config = dict(
    color_jitter=0.1,
    targets=['coat'],
    bias='qkv',
    qk_norm=False,
    layer_scale_init=1.0,
    drop_path=0.15,
    patch_size=[4, 4],
    init='orthogonal',
    shampoo_beta=0.99,
    one_sided=False,
    epochs=13.0,
    lr_schedule='linear',
    adamw_weight_decay_other_params=0.05,
)
Rows from block 8, named by matrix and row number. Rows with one number belong to one attention dimension. Each number is 500 + 40 x the weight over its row's rms, rounded and kept within 0 to 999. All counts start at 0. Numbers have three digits each. After the name is the row's rms in percent of the matrix's.
# q: window attention query, key and value (stacked) (model.blocks.8.attn.qkv.weight, 768x256, the q third), inputs 104-155
# k: window attention query, key and value (stacked) (model.blocks.8.attn.qkv.weight, 768x256, the k third), inputs 104-155
q.72 101:498484461480498572441491486485498507466582511487417513493472554500479531449483486500525491529510503574563471500517586475482413513514486432487512479517490492
k.72 108:508536496446458487491465488511573434512518428565506522541549490536508463512441517534501452493461452520510552506486470489468509413495512511506441521515501513
q.73 102:530485475534542538495506535438468523503500514528434530566512531504493529541562486498473477516522578504478601446495521446542539492534524472491452461556511472
k.73 103:525490556418475489550524447518474508456514531533471564532436550548478477460497509510459479412446492483461482558414533439546541513443441440523442492501555487
q.74 102:440578525458551498516535455524456570471533508448445492523536427462591521456499474518484522512477517565568597450482518471545507506452510520501535508498461491
k.74 102:572518579530457500551553528547465478517443458471507492489544524544544538444502485451517527501493491490522408532450553464451459466458508486482518439465515500
q.75 095:497565430440452459540482495461552494572555529512511481392536502519512467466483545466518507463467480492558472456449462524548512451473515564524507452535508540
k.75 097:528475476453459488482519467562491469472456503547499459470477484462508489482435542536503490483507511516477512522490571495503560426536484499458395534555539537
q.76 104:571463537499543482535513431517464481517548512489490542460549550509491539436503525442575543455506569495608557521439519543452485575494410592433454519535477502
k.76 108:379475556495545488515509480590561536500479374493518513495517436523526534520558481436516505525495448544449574472494460459489562461446495526504548521514499468
q.77 101:437561542504504460462431394486465491448489549589517510495543427467504557522539518535455535458540603465482552508525489487459456509471518503539440497540527563
k.77 105:471578497474557465437497474460520563564433550543552464511428528504449461546566540405498509511493562541443515476484466466540472503513562475521506528461496516
q.78 096:510605549521486507491544516478485478533538549505433597468482539549494518554482569523518433500516472458531470462506458468529571482503475486478452416471456490
k.78 099:459485499452488498457473407451461566503546480563516469396548532495511433486499453465507483436505470430480498484464492489518467439541515493499511507506534471
q.79 105:505467478488506537504434469532469442540580461469538531532465515544574507482526502473484528491448455501414448448525461535554494519504506535509528499548574616
k.79 106:552488428524523556484517548505525471517493508495536505557524497533449412501548608535474506536457496561403490468607533468492509520456490532484475526498491484
q.80 108:505484496525561522462470476420498509469448482484387439548477499565457498555499563489500504526486469540516502535492521518474467554484500570478506524516542458
k.80 114:523547464514473472517474547535502521434578530468469520490498483536504562469539499514462457482501488547508494498548449450490452476497480517508483478546425452
q.81 102:482502519449426517530526536427513463471490461531503508513430609486447504544473476545516505551502555422530476472448463511549560532536507517532480512533483577
k.81 112:504507548521511492460476561477434450517503507447448506506541552476482505532496505497457476490443475531453471492509470487536514505464533514513595445460491528
q.82 109:433547523512558521489477511526462530530450484503523386540504438515499489491439506553533526518554433572457479454462460417500476530514536570488539545560488575
k.82 104:530551439476532500527520501473501515554443527525459425475499467481461430478534539477504480476531567512481437502468542519449507534558452448460480507413511535
q.83 107:549486532425479435484522502463530433527494482547535495531478521480503509452404470438538500538438422491401556495537472398458494487541481513526563505563506510
k.83 108:505531400492544525481529536521536420528373475477479521539429479515513442488440428465496475573467501514492466481520457480518500527483527486442567502546425543
q.84 112:521511489458520520491484484450578449502525483497593470496428499534548491507496448473489509506493517532526501636488523451473460439585513544540465532498526487
k.84 110:468520486508538498526488468460563442364513414540520433521507537467483481518539489513458558499478494432484528499458458432515571509552546506481493406532480549
q.85 109:506494484517490510509499355512491496448542452546484571511545506511552521468504427483471448508478499482452506470434463528534437519488502525515509452473481561
k.85 108:528477471420541519454579531502517531498426506474552490543506556543425500523477519487467551464463519576560548500532492577497516475425472492466468468499538528
q.86 115:451531485447489460485533539525442469552443490464522455446479540476518524494473535507485406502493464445470427520484503516532493501541556419503550552520454475
k.86 116:480545507498473547574485522509537525494466508486520477546528544451477503427452561489513478497536496477511514531495520526519480547601485597439568531563484571
q.87 103:553495507433503512487533477521477449453587510540479465484424531522498399527416564521527585492473515516466535497509547528512550512488498531484462507465533508
k.87 109:549535500474514579539537518521425541486513537510461516583498472470477520433548413539531457503464498459473580543509493489462579484467493545506446429502444530
q.88 092:496465509508470464493472510504450522588463506495466503568571468488501515530506567503532531497508505491452442484516498475455503544496417414527494472509521444
k.88 103:470488475487472471489508488471436409539462568471500491573546501505453513453550464567593514526492474440506503481439483407459505413519494549536469526464482516
q.89 095:573494560489515531480560532483503475552410458473578512502444516491502457512537478539549532448486539459551476478453506517497495513504504455503508448524458552
k.89 106:491528499482513489481468550508459501485471516467508554471541524472476491532441504559436511449518517515582447455566495536549569580488465528514459553458512526
q.90 104:519516440482523488441567499495513447565534553493448451447434524453510445441433518470568458498420571471510437492476504446453547541497525537524466533511440472
k.90 103:483453455510538556512539476506479521558387487504476516452444536527521475454518467429479466512563581482501557564560524468502483567531550494562552508476505526
q.91 105:548477511437427499447519530569531571446501484525534473495488526468508475516438481607416472468447510477457482525488499552418555510508509418482541501458528481
k.91 107:521516481485552451477475458509455459498434509521514468509474538499448495420426532513460540549499512460503515581489519532471500508526501472502453499622550479
q.92 098:521554470485356486462514487523446427548479501487486521514471482562463419481489531487506413426459526459500481474526451485496569429581494487469476547463445533
k.92 103:550439490591437460513544525442445534517502482512535503517549474469466514529436545426498492537569390474526437503500520519535505481520534524537539533605515527
q.93 108:484538483502562509457534437586463493529413521492503525504480426462483559486484438532444474507531570464476490504484477607534493487503471478522498495522537478
k.93 110:443602579508549476532473436560455525561509488530447532505463507513427529559468561496441515479481474487501491519416517482475525522493444518586463489597509469
q.94 105:562482552481477547513475460501459552482538479536562507540487575500476442535545575449476541537471481551500522533433515546477552549495498480523486531486479442
k.94 100:496506549496498539483492467488512532484464480546517437538423487497489563569482508506479505469423524447397618451520513525528467489567501520433457473537478498
q.95 101:581506413459531505442501450528500479580547483485468572490530492463476542480617473515487524472511572461428512477562449517485561508581498508520502464546506510
k.95 101:484571501523514550505470470461440524502509494468500504510593577483485522493506527459485466534516439518541408480417551482505514479520466446507529512563517499
q.96 105:494524470541532464512508470522553511541499481507494538552502462501490489496475487540490470541596430505425524545540536468529463468594490451577467538493494528
k.96 110:565474491501460552522520465478483502450486505519554447481572531506500485475484486464574501487491521509503433471570486550473560502464517460488498516437514427
q.97 103:539498499419444483515541471458507457504625489492527484568497478525515440538583494522471449506529529538528478463514538513523614476578548468416543425528516480
k.97 108:575512472559604547532487440441495557486476528495470586521582549437549426487521545528493481470527516472546460549469530524538536443483515512529429541492509537
q.98 111:487501487497500590488511562499446490541445475489464460463542515469439560545456509476449553546537506447501463461465534549487524494518556526580503522480540520
k.98 109:464474494531562490492511519599513430493501540476568505459540394574514531447410479404578516552518489442475391410562513513489515558487448491461515431493497503
q.99 108:442433487455480508475541477498452420479513464553413452487508454527570485400437475551445526545449487504473552435539538500470457476519486506563459501449501485
k.99 111:601506453532559443518509464525567489393490586450532430509502536539494536440525573490529494529523449496522507490436551534431497543478510518562468575512465593
q.100 109:501445491391499569577514534474493505513508429492470514450509538544446428507510478487535504461528496481478516505482476495474503527560523470492532433531500539
k.100 113:497430424491502587497455500482566518535527480475420501483477468474519539508490523587516527503541489483508468414473515541550445547464456558524470512518486507
q.101 098:502537500485575409509552460482525480562463467539494487533526497469484513516507499463462550472450461482476507508534430518432454472471445550523442502509493540
k.101 098:525536482491467492479517468513455476572579581452554537595450495494489429591501394537509526504444544526451465519522515519559489514476519446514464474498496505
q.102 105:467547528531485451523499504501479456500539497480473465556536509555588531488498534462467513433499438583408533482505427435466400494515567504482487469507524541
k.102 107:505464485516442387544516504516508515488495528509403575540468447492494488582452557495501456454464591529397565547520495503417544558499438465530511504503445494
q.103 117:437545463570565459477501475502515581484488531567534496520547484441531480486492521519528520480503514536565449537530574542458513505505447462509502468423439495
k.103 112:509515579550544464470506521487488488447526478492655538533479522460537588461514453540499505517537585533559504464514440504497498494447558481489544484525505410
q.104 099:521480543455548500507523509508482430531495458421422456493623482516480543407529522499488491459496539505511469545543607534517478448501496583499458467520432516
k.104 100:493546551560465558483493461553526506519424455551565492424549521535520535519483525524535501494489507513521542477529501495484467561486514502527535494474497514
q.105 107:437468545509506572530476492517497508446519501510525440498526547482522428552447529512457524494503443526520502606459524454468522500503488510449506516484447572
k.105 109:520423495481525488444467595533487461453517529485526519498469435496548411538486501519507506477448486459443517473536540554464565595531461501532477513510455477
q.106 104:483393471429466414509540537502475444497494502466564461496462434459481425460533403487517480460480489464504465541561444527532523606566471506461533500470494505
k.106 108:476508472519520522513472501501522544463519548476535520476466449469535464526422532451557503488545518448444471544472506475483557518573532525507510541455474552
q.107 107:485438470442480468540443483596463451510497593498478532367493520479504502480454472504468483514507461435420486492510519552603521489463434496559437480487545558
k.107 111:538481543543580549534469554586470467466450525451539548527491429550484491441554524492452621551488423531506472442543445523460600468525480505526509476457550454
q.108 110:467521497537454528519519484525534526503546477508536453435507557458423434498483383483476512494533486519497530502506512496552513486565488593523562476487514479
k.108 105:424494510480512591541517416534577523464592516501448499441457547521519511523460514502471482502510541543493479495518532490493393592492457454539560540491512493
q.109 111:533476473559450522500495474461599514483486477502481490509459481436427520553552506502514474484496534493547607544411455413430467551471581569487531473577558445
k.109 110:459448492492496515459487541511574527457543496498460462503509464511505492529467486415533492532539513529492447527483585486462462455466430482475517527524564542
q.110 100:495513523511482522522463493405542479526532509501492554522466421490550487458444560463515549512486487470472513508469528542526428532471511501508498508601533484
k.110 105:485507438468434501569509499578463438465497520487490484527443517521487503508430507477407449504501558529420474555541505453492476524540465511506480445454456471
q.111 102:469450525496540468469463477563513482517474513551491480578525449482508440483469479427565532540559428573428513511509531475525477509494517573518508521454441562
k.111 104:547483511525500558506466539511467480510488453549515457517517546546472561428512419451540495502489528536526548563534512486439507566478555456440561529420520443
q.112 105:511506483513498457549568508485501519399525435490528522408506441473443466461494489485463509459498498488451531471592420492505519576573489444549469571503481427
k.112 112:390422545536503520530508413571430560571429529511543467456548508600484493499533505442527530569531540534482449510531523549497456494467513478418547511558565434
q.113 105:511456526561495461426519430461406514541537593497549472565407547522581522469448492537539497566529557482509454565493547519514537500600497487490462512472497451
k.113 103:485513493540495495537505494420514494511454512548493472466514532524533508481536481578490455456472539462420509490549473504530537415534510461578509554444525499
q.114 104:553507429506455467465530453490511508493533490516496504602538515456413485477494508546473565463534492498526506464498472483476540518524527456595486533536522500
k.114 110:476461556519462465514469529527529510492432523476512482552518478559561522463526476481535558503520560399483519541547501543502567476483517512559547565464511533
q.115 104:491483473406556531440397482552502549472521467529571553489505473463530442477488481475473492559535466488454508388522481451556559501498492510534511452556494521
k.115 114:500492496397568634538495433499551471467476454438453505587441559502423501515509442433489447474538540459490483523507476504469498556456411550429422537541523556
q.116 108:519437520503477531458505549436391480572475448493524499521485526494486532531521524554509504510524532488529496462492432468500587492569420443510493532476457535
k.116 108:497502435503564489523429459467522464488485456494494475460535466502564538490521550505517511508476467423477469529459558514507484449478455428470536555568543565
q.117 110:531558432580540534494469593464574546548488495519501494487439469466456528513558541526536490516417430480528515519502427475508511506511583537556551485566546501
k.117 109:516473515480422512449489463502493555476501559475492457533483511494526435522521477483479498458410504553424449487469549522502396495447478475410546540464521510
q.118 108:559540448517512483508483467474515466578463538532463438485487468553440520528507471475488517473542596480449482505465491505454491490445537450525440520483490446
k.118 103:466519518520541439537510411437557479477479494532481536528469456527545463560446525451497508513566462490505569483507465465554487497497567440534543510435528494
q.119 105:485477547503431492510484527441425493490501468515586531422464434428555424448521535538517448525581501522575462431482532498486513479536495507494552492422438467
k.119 105:547541490483527542451508507503512482535468534490500486446511500562443538563476518445543456454433539540522497554432539497459483469490444442474486548548456496
q.120 115:537492594543580527545530511581487525530533479534448549516511476478393450491561457549538450470536448492514465542574505471492473456492505491523556425479490510
k.120 116:454501496529513513549510363482497558508492548521523491515498476455477385522411434534548514489491569493551510470491490560523451517475473425463488546596476464
q.121 110:485444443526486429478522504530471479530464503494530429578534505474549547507506512512557452494587516496481556512466529469492452546499508524524459458531437491
k.121 103:451493543500425475498485490532525462522478499503492510485490530528553490504553438460465537533454545533482472566485592444518435485536475486493491564510513460
q.122 103:485497488461471529461489474493498551507526500462522485559452522508515447468506490499517568499456544494512487545532551439521510468543458453548428576488539476
k.122 108:480457515528496532465456518525480476515557473515562527507477500512468536539458520434514456484571479484472551530505534554433536476557581577445515539621519464
q.123 105:518499452454538478524484489513514465547503508424521439440511521530451487523491427534442526532463537513481496530486522522475496534529435456497512542470533588
k.123 108:512483516481452510460506503540452490493475539469426537499472472515509542488525523568456431518491468537485510447481467539463525536514500475520552435518537568
q.124 105:513541466475480434508433536576489493516429557510474408512456446484445417472464512506492448484526537494542518450499547518531518546482476511518517525432452517
k.124 108:550500449551518553440492416539476476490537462479511473480505464560500561555458555458506508523555540480458435538488502442529517457515484486577494549494510517
q.125 111:461528488510441500444495518498512536512482452525511435545567503463617547561450461437512517466508511387501526555542545587538472464506464526480522535506502483
k.125 113:496523552492545485535507567399506447469572488551560536530526553524451518449504550474459534526447540473406476462488461515503510518488457474523491489484497530
q.126 107:450508502550518528527470513512472507450521505552590537436522498526485479509465435515504492481488472582537493478512480419569499498514419418533516515401489570
k.126 113:513441480518461460517543500467456539503516559463536397490592549451549404512475475591517513465497467478625543465484524495508500491508442479457454478506506546
q.127 104:547558529482562481495518538475530501470500525551499473529532437471515516511523495535462474525591552536471545524517434508469555453512535486513499532514499534
k.127 105:517565550524522555485517482557432498506413496523447431447544566528485510462566483499543510470488508481496474492443553487439504531513615505519501487488491531
q.128 104:512482543491518524500481525517460537492518584440522471513498485524465563533515496524540483555509483482548582466510462473484482528512540473484506592581417592
k.128 099:494544515505532478530502538561451415453495427580451479517443520543439553475499482500520537486557487493468541500558492469509557544462495471532447479545504465
q.129 100:521460516494435512494539552491563533516501491494463506516558619537492486503514501501457531512566482416477559527586546505475531562471466531569521516463487506
k.129 103:611477490516451523472483472441514527540458571509600491517467510492532503582514534472463568536462461464415492536469483465500551540469479466506484522480488544
q.130 098:535425485549470545517506413559502485424436527530527497476559514483561496474444485440536488531594466525531580532541533497492496458467496439497464449481484538
k.130 106:528487436517539485406500350472528527480471522472566483553453443508506476528504495491525512444507504548472465483531547509438563463506570490446507365523497585
q.131 102:504513523476500571520517486500512493477531456575562568465447477490531543500502472498510478511533517497534494555477526518498437452484490561479434586497491503
k.131 109:513487462554509493497497445535506542526546478496502434540521565454500538460522495482533494526522438479433497468550526530443464499508488435488446474492525509
q.132 097:550497444490577485467524478508487467519538504488535525470489468455428496560485488531503468546501517542519517541614607469505508526491498463594457504492518484
k.132 100:489463464473484471527552526525469542533424490482441524482569474481523536525461580465488482428518496483472532488495485508496464473513474522464510493540461527
q.133 105:426445561542426491495489488549517533512501453484493470445529497478458502545520505487480524465407531439538557522589463503507530411522535565451480546511519503
k.133 107:491503508466472484529547567483469510445439488467594542514527526439494498524511519538466504515494543558495576548515549473530525442418485500538542541388448454
q.134 105:526568542416494471506542547562521552451532512498484514506468463455429559552506528546517496519483489543526460557518472461521466457438488455497420467536437500
k.134 105:517534443561520508577488562546540441437486557479545462465479545543518525564444521477422525530543471553473514495507476461462459479501529502493474521492477511
q.135 104:501414550498521559532438475461430472528486480522487555484500515534583402463534453527548416513570495451564534543540477440518490493519462446430485534502413481
k.135 110:439514493507555597489508524515524489456495472503585571514500429467506491442503493504524479470429526417552587571510519443500555516505521497493544557498520479
q.136 100:462479512506511572470512552511544543517535532477501524537465532531515511532532562457546508504425520527430425510474518451498557448548574571477464499570465467
k.136 099:453548508487499520484460552484423514488465435550502574577505478549517465461536523518485484517463479559468556495533555496517477513458403407499466542493510566
q.137 102:503493445477496479493548436474509535510524489510528448471497425464560500470496483458481449389492451502499535504500472568484536505563525495538587425543478527
k.137 109:482491503473530574523472455455492521448505530482520465515550414551455494557508538488479528465540511449530520511553449500496597510580488488560479513541488539
q.138 111:530485509533455426519451538470460460559535527516469457465478508453468568550445554553478525492539501470465470509518511512495524486538468443444566609488524473
k.138 118:430525475517467568448512559533484461509438531526521479539515582407466469500457462500547454469515468472582455483464459518492462532445507493463427524555538529
q.139 108:504510574485371473520536447487485518513507501500512487461475522471531505407375524489490480481504540538517542515492455483419490496492426449499539566529505508
k.139 112:484513518481543534526526519488562472439556431446483510486446443571471520476491473484487507516507501542565524462513477535509512467428482502481491409524502522
q.140 108:510455473542457520550508479526493485455572535521461564516455486508489517505414521510540544489468551587541476587503510528550516432540538474458466495465475466
k.140 106:536529505450613608413504497426535503467517448442507513524493554485465505501521486530495501531552595479498532490491482447501530564515488518571490488503528484
q.141 107:508462500483500481512497412508472478544589553463495469554509419555518547529600541452525398546492567503523523510518477498487522429484512533451510502495502515
k.141 111:472546518550459498550552528477390516554493534497521500549521391480503507521497507486577532528464509508532519531506540497482475530450565513507456475534412456
q.142 109:497540453554429558476509501520530452498511508588465492524473427452502482604525495493559462475518492546516490520509574505523476513468479488423495607472517464
k.142 112:502404519491406522480511488535530480588491512496501561503497504539490453458557476534499535504497478451475540509582479496496479459474459451470452485413464503
q.143 112:497527503508457560496521451524514468474570555527545526471521529522477457439472540469476516454558508548482537516552533518450481444488539530495492501477545507
k.143 116:548514469476566504553563528507512516502485455487471445555478530496546517469470564433497507519554527457515507473488509427462527502402507480513502505544494501
q.144 110:498454527562510544535474479408460425510396464548548512537440477486560465440460538544468531503438481512462500549435558529545549467492514481525560465463433514
k.144 113:445402515444557510508506447487504552483540476504449537506615463441478510556475496500511445547464466570547451466475445530565472438533563518494512417483592492
q.145 107:542559527473515507558513449504513517520564495513534497550508487457493437509557483429490533534513502590557550559549444552533477509470487450537487461530562489
k.145 111:540449468524490493548536561522567503465591488517469508457466457476531491493446492572464497463430545517485445455483504476521477539444585516582484536521517482
q.146 101:511477502453539599520521517456458504516512499555499468515438490500497449562528488503508559540460583582464527568596537445507579510509557449480525535569508492
k.146 103:527472508464529543466493560557440492438549406497503596601532537473395507527506519446534443452508467443483524503482479502506556617487471533547420518489549549
q.147 108:472556475540447511449556505556556517500514527520443470505473474481467474493549600548608528555429484546467510508548516498488534430426531523617481569494521547
k.147 110:512458544504499563462506497490526437467596495529519429560475553567480497508534482462504485495513498474480493509513533509568456512481554494549559455510490557
q.148 104:491470461554506554485474486520488534517483523465527504504427434508592428478490486489465480476489454484514490513507532475484479554522521505534546430517458500
k.148 106:499486556529523534541507478476446446497514488559497512508511433525520532570522496519452549565515549459505492565490498556475525471582524500555542520506463399
q.149 110:551498549567523493507473434518496475462559497515555450482498435479562522546542549545548480534485510447424514530393543458496484495541450481525533488586494570
k.149 107:530517552502488525555474520531489507593582523502537511533509499533478435516487535567491470503490475490554409452514490574545453456435495499473532465477493519
q.150 101:483519400442456461462543550493460477579597557534479514460529536525605535461538520508497450528491447543518519481533548504474502615515489473470564463473489437
k.150 104:397562482477486558487451508526519482515459478485495531490527561582475480521466496514475467553522508509519524529501492481487500527619454397477474575463526506
q.151 098:514530478483499469460495465562536528451478532527467459463456529503476502570496471473545461460445463567560526549448473461545456527533506520518497575463539583
k.151 103:503574474500536527487530475507495539509501479494520524490485399564505505550466531571514466484468500492464521438602569529530514508454476545586410528481472451
q.152 100:510552444464488527516464444506501500479570513567500450530476493472521510482497537437485526479476399505555487538419442468561563453525510557577446533559533455
k.152 109:513534556550591510540486506492530518518471477510468489500549477476464470421548493488570502522543521528484525506448545447534536512471517484598555423561389457
q.153 107:467496488523504535457535457473524572473501472518427569571456514545498494503491481450485489500525506478525504599491520457506561487435483502477556524467500561
k.153 112:469494502516481544487526501516544499493486493477515514538418473523450470544528462518486550534541488512453502475503598514500575573425435508482450451541409538
q.154 112:564528459474494428423564520457484474519438493472507459527464555462487453461501528478461447584472458493522522509526507540516482422459568535453455430483453488
k.154 116:562528477489468524520481554569486550512572541445465493462454505459489531500463535512616497466509509522489504404504462494525511484486545477518536470529515449
q.155 101:503442537419451549405517537502476489453545497499491537526534544436558469465510412458498448570499414474518523402542575528446479547584517479507470532546483409
k.155 108:527473468453515475496526452484506514539536436467485513482498506504491573491522530500513483510536530491561553535456494531546557479522429476530577490612484539
q.156 111:460447534473447500510517542485539526492474463434512436511520599548535521476496529450543458487532566461467505453418455449455486539448532456546469512554531431
k.156 113:474459450527528491486487490517456485466578469498543414527544407497490498463448465474518505497487585449614578514502558563524481477500461487463529518514446493
q.157 111:532516413528531511503521440466475492525497470567502485567538475517497482550575481498449472496493474514472539531514495456500462493513517467492517528468544475
k.157 108:516531506564531525448508511539540518577472441460490493493529522477450471433522461480542469504537471448524492506436511556443527485473572498518434523512446447
q.158 101:529492444503540496492499512532464547477500526550489490462493426540594457456577439519514525529492462535464451427456522413573511531451506406472531502474466510
k.158 105:424445515427519538463525495557485491515467479501454518519498430522519419468511467488514552518526447523439450549554499461482559551494537481495453520502524521
q.159 095:477475545504559577434554505552491436497428524478551505517440522465492559563454538541499477510440546487471480448541426558502557473513516462513468482543503468
k.159 106:558531536466540512536539469476551503486506503449553485452446585478485499516552463494480492529535521481559568509548517498523517552429577545505547495424453462
q.160 114:504475494452459504498439479542394498546438509520492458500485538494577508546501461516428452502499466450473483493523482592477516497534547488529484523471491464
k.160 114:568460493450585455467592484527461495545511480475517493521519422444567538487557462479542551534578540418550448537542549441525471479474494493516546471495513491
q.161 106:465541598531491485465511465514518422441377468544500419476493454480404473432502521478499483512547495490479470527498454496383513487568502548563496524423469439
k.161 114:495543484502488495407472500542509474553558533474564517494429424519487538515495514467488535445547479466503581454404465512549477451432475488474522488495451530
q.162 104:461464543480521491600490497548551512472481500524446549525478453585496537510542504515482465452452517534481509488478478509490499522462465472398498549563452537
k.162 109:468485525475549487504539495502495512474538456483527500493462416481537469491517531481557542563429483505506524459593537493520515568431496513540543494465468548
q.163 103:453496495514555460504534529496516516523376459480541554549518492526489519478481457498485425446471523483557485507499489447480493451508409494512532471518473531
k.163 112:507466475488536486533492494444428500477514522499509511517488484476532519551451466575524575441484512532525440529485497486467480566586478526438505512484523475
q.164 113:467485484437469490531498575597524488570606488441526464503547525516463502545503536440529520476436553493486462462516601450517515577543522564514497504462526511
k.164 115:492459525505445423505486491429450522458531507561537532508520503511492470543545501463404537512504508502422462528465489519487544525524473583447511515504495562
q.165 104:524484529444485532511578460515463505436447478518455555496451525442514504531540495534482526506510477497594486525543484480453433510506530473497461564423582550
k.165 103:485496528504425544422564437548527442515513552483582493560506592410572519512540514505474454440536581443490496474549523468391496569539485477455561479519474452
q.166 106:526502428545505516487513453551501401592535533559514546507481511562482538544439510523497473487571562483421471530554475497526533521494384472475445475445455502
k.166 113:523469468537503503532558507508613493502514529519552564533515530470482481540528502464537474448504456437463519466513484393461544513446502454523476485506448469
q.167 094:483522549499520485465478493546534578460506524499524460485520480540520411560514487545448464522423488534477452475506569458598473511515497496434476395472522522
k.167 105:458521554495561545489485478490539476482563516483457496484506492489513442533450483501422510543474512485534537496504441536454466433535555522496468482541481558
q.168 107:492499569428449551456492463500470465453503532474460565479563535446556444457477536520529557546497480509507512435529531507520553549440565514497436570443531533
k.168 107:489463481468519576496541454513467579565478497484541514470496543437555420499598484518557535485526524410552508557469495411449470389456492538515524537551483493
q.169 091:512476452503559537510533538534503571550432493480489497502536457405436444536576465558515410484479523525543476514555513496498474497473500451460502527497500441
k.169 090:500519453448510467448516468522490447535523467548556426485536476497552560413511545477524466459464528467477513490481451522487522570495512455531490483552507542
q.170 104:511496459551515580465530526490525417511443480417503484442516459583432521413540460491528475484587446534554509497484452515433592503499480483449534497495517465
k.170 107:477517458523460440480471515471534504512490497520476483383489555507484451483561503482515559556521457503579567510412458484413476528481448497485486513501492495
q.171 100:440524554530454558552529457467507554533488473461472482530498521500498485499440527538439476606535504561522479506508562555476466480459482461487554483468447488
k.171 107:497518542500499495505433515501433458553541448515501537460515437590460485518446429491432514502512513517569426511414488518557520490541511522426449474494538510
q.172 104:491552505480541431497563501444456504507482479527445491454489503473442491554492478493478440512473577520504489499469474559496565492568520437535539415518570584
k.172 102:492467524543467485498473495487555536487459470460482494530548528494491476559474557495519476405597509484476466508532490519536539450463546452442489548483478479
q.173 112:436432520437464516564551489506510493486548481455476478509536521540467463538502529507546433513479566574478443432563497475433500494503468566497426517580422439
k.173 115:470554504505502482614559492545443508571567566473461552520518453495519524551485565464566448492473570463497525498521513506481514570502487516429491521502503468
q.174 101:457509523517486485522509485449476485446439504497518527465508523432500489531551490493508465509533486584576469527522537561478496508532530506465510410532471471
k.174 105:468476509562483605470527444460486477470546531541532461460496430504505593503467446498469503476556544433574530494485517506496540519546484472526474423494513483
q.175 094:512458544485458502538517450587476540504503490462500532482481515466588456459550480522428494542497463507482543553513558503518574508552468519564534460526469493
k.175 099:466447516520624546525496549477531492536492564418521517555456489488567523531435528581440467406514533488508515428535531469482475514539484489519446407465523547
q.176 096:477554509492509476477477564548534487513536436484505455513549506533518600520509476467489457504491496428529428454511452444453526466497487455480521557455438532
k.176 101:518467506449469489505479562510463489532511544510462505550489541476527558418524488407520474534448539515541534538533526484446435500488410506509505546476468411
q.177 107:471553442471435504484539498500567514552519528475483459469528521474465542510489461468499506451430446517572492545513500461420504506548449498526517497422501498
k.177 109:555524555515464534443472517457432439555502496528537534494507488457438561536504515558428557552489491538417525518451509472441542478449487514516462483473509478
q.178 108:529538552494464430582505521479514564495579523497459449491545521503543495551530548487474505536421454488452485501549529512515512495480451488466506517480481553
k.178 106:439508456568481508502483542513514506483468487448508450508461560494466494511456571448525450546427484567464453529593525568531429458524454472478571473571480520
q.179 103:462482422458500479533540572560555511525494496456480487499457467446518463533501519474451476489526403571467481466512533453474530504504476472504480495554562492
k.179 108:536474460564585487492475501475517537508467531449400481527513474551526426497499495537517512551450458530501517512491548566457532503507408484553519400454475439
q.180 102:495463578492468491516506505497443489490512487459480578519480471519510498539454469518515513567416464540491496484507433497437435527472491538524527444463498426
k.180 108:514519501456552468488563458475580457455466577545538377473517502446488532484533482471511490514463524508486497503443423505466504530507534498532567454405481521
q.181 103:482518551477505504563512472484535422470557559489466473515512475503551523474509447467531591465465475481530439485516413549489478512552476564508525521446510443
k.181 108:477432512492487495517568515471562544514439522557507465514470515590509520519528428523451542432480506566492468445411460529488495550540466556477525437506478545
q.182 112:489443445495483518540532453518455518506488504506472559530527521395549497441511474424528549470464584546435476498505513504449509527576532521531483453549525481
k.182 119:480484444496499557513477474514488470486524486493439530491495552486544588532498476483425452475575554493553456503557462491475493601565535494516454518484475440
q.183 116:491520478500528463518480533466531496495479494502416506484444475485472458462559386576489522440540465556434440478512395483473460511413501533428476437492498465
k.183 118:518516493491521483468488497545599540506518500509516475537461493521485480524387442566486541556473560477531506412497480497449472509534540534494447482476483506
q.184 110:500449433537489415521561515483468541532540432500488518499473593525507502538460542494395503443424531488471483492495424547444509467578492451583477567520446482
k.184 116:550482525532514429502495470433486467505513512461491520489492533538468526508546530533524459514497508517536452473549563531554558580484451521460493503524503518
q.185 101:511547515462439551430568525467516497594511540424475561496527472465472474476436492537490512528481471541488461439522507503459521501546399461518442507515463471
k.185 104:490496486499548539573452520464561488499463485452465464430505533481586523460490461514489462503509446500469589438519538492443557570461512465513513540501459465
q.186 105:461495485562490493471609566518554545495509536480471452505456499491538461494486553501479522517550505465492491513601488498437556535459457560483490416491485458
k.186 107:505562444459504502430488495528518475532483584518465506508474548573457501491471526461520516586470481495596596480473480504488503459534463488451495517490439481
q.187 100:562451446467504531509501472536502479555510572430513544480516481556465456521503468541504498543449554537526503530521466503479450478547522513491517489480499488
k.187 102:511453569487552476593549524576551534425498470521484534521514448544511509502544499532569527489482516582429608462522386527505574549482488480534490494465517528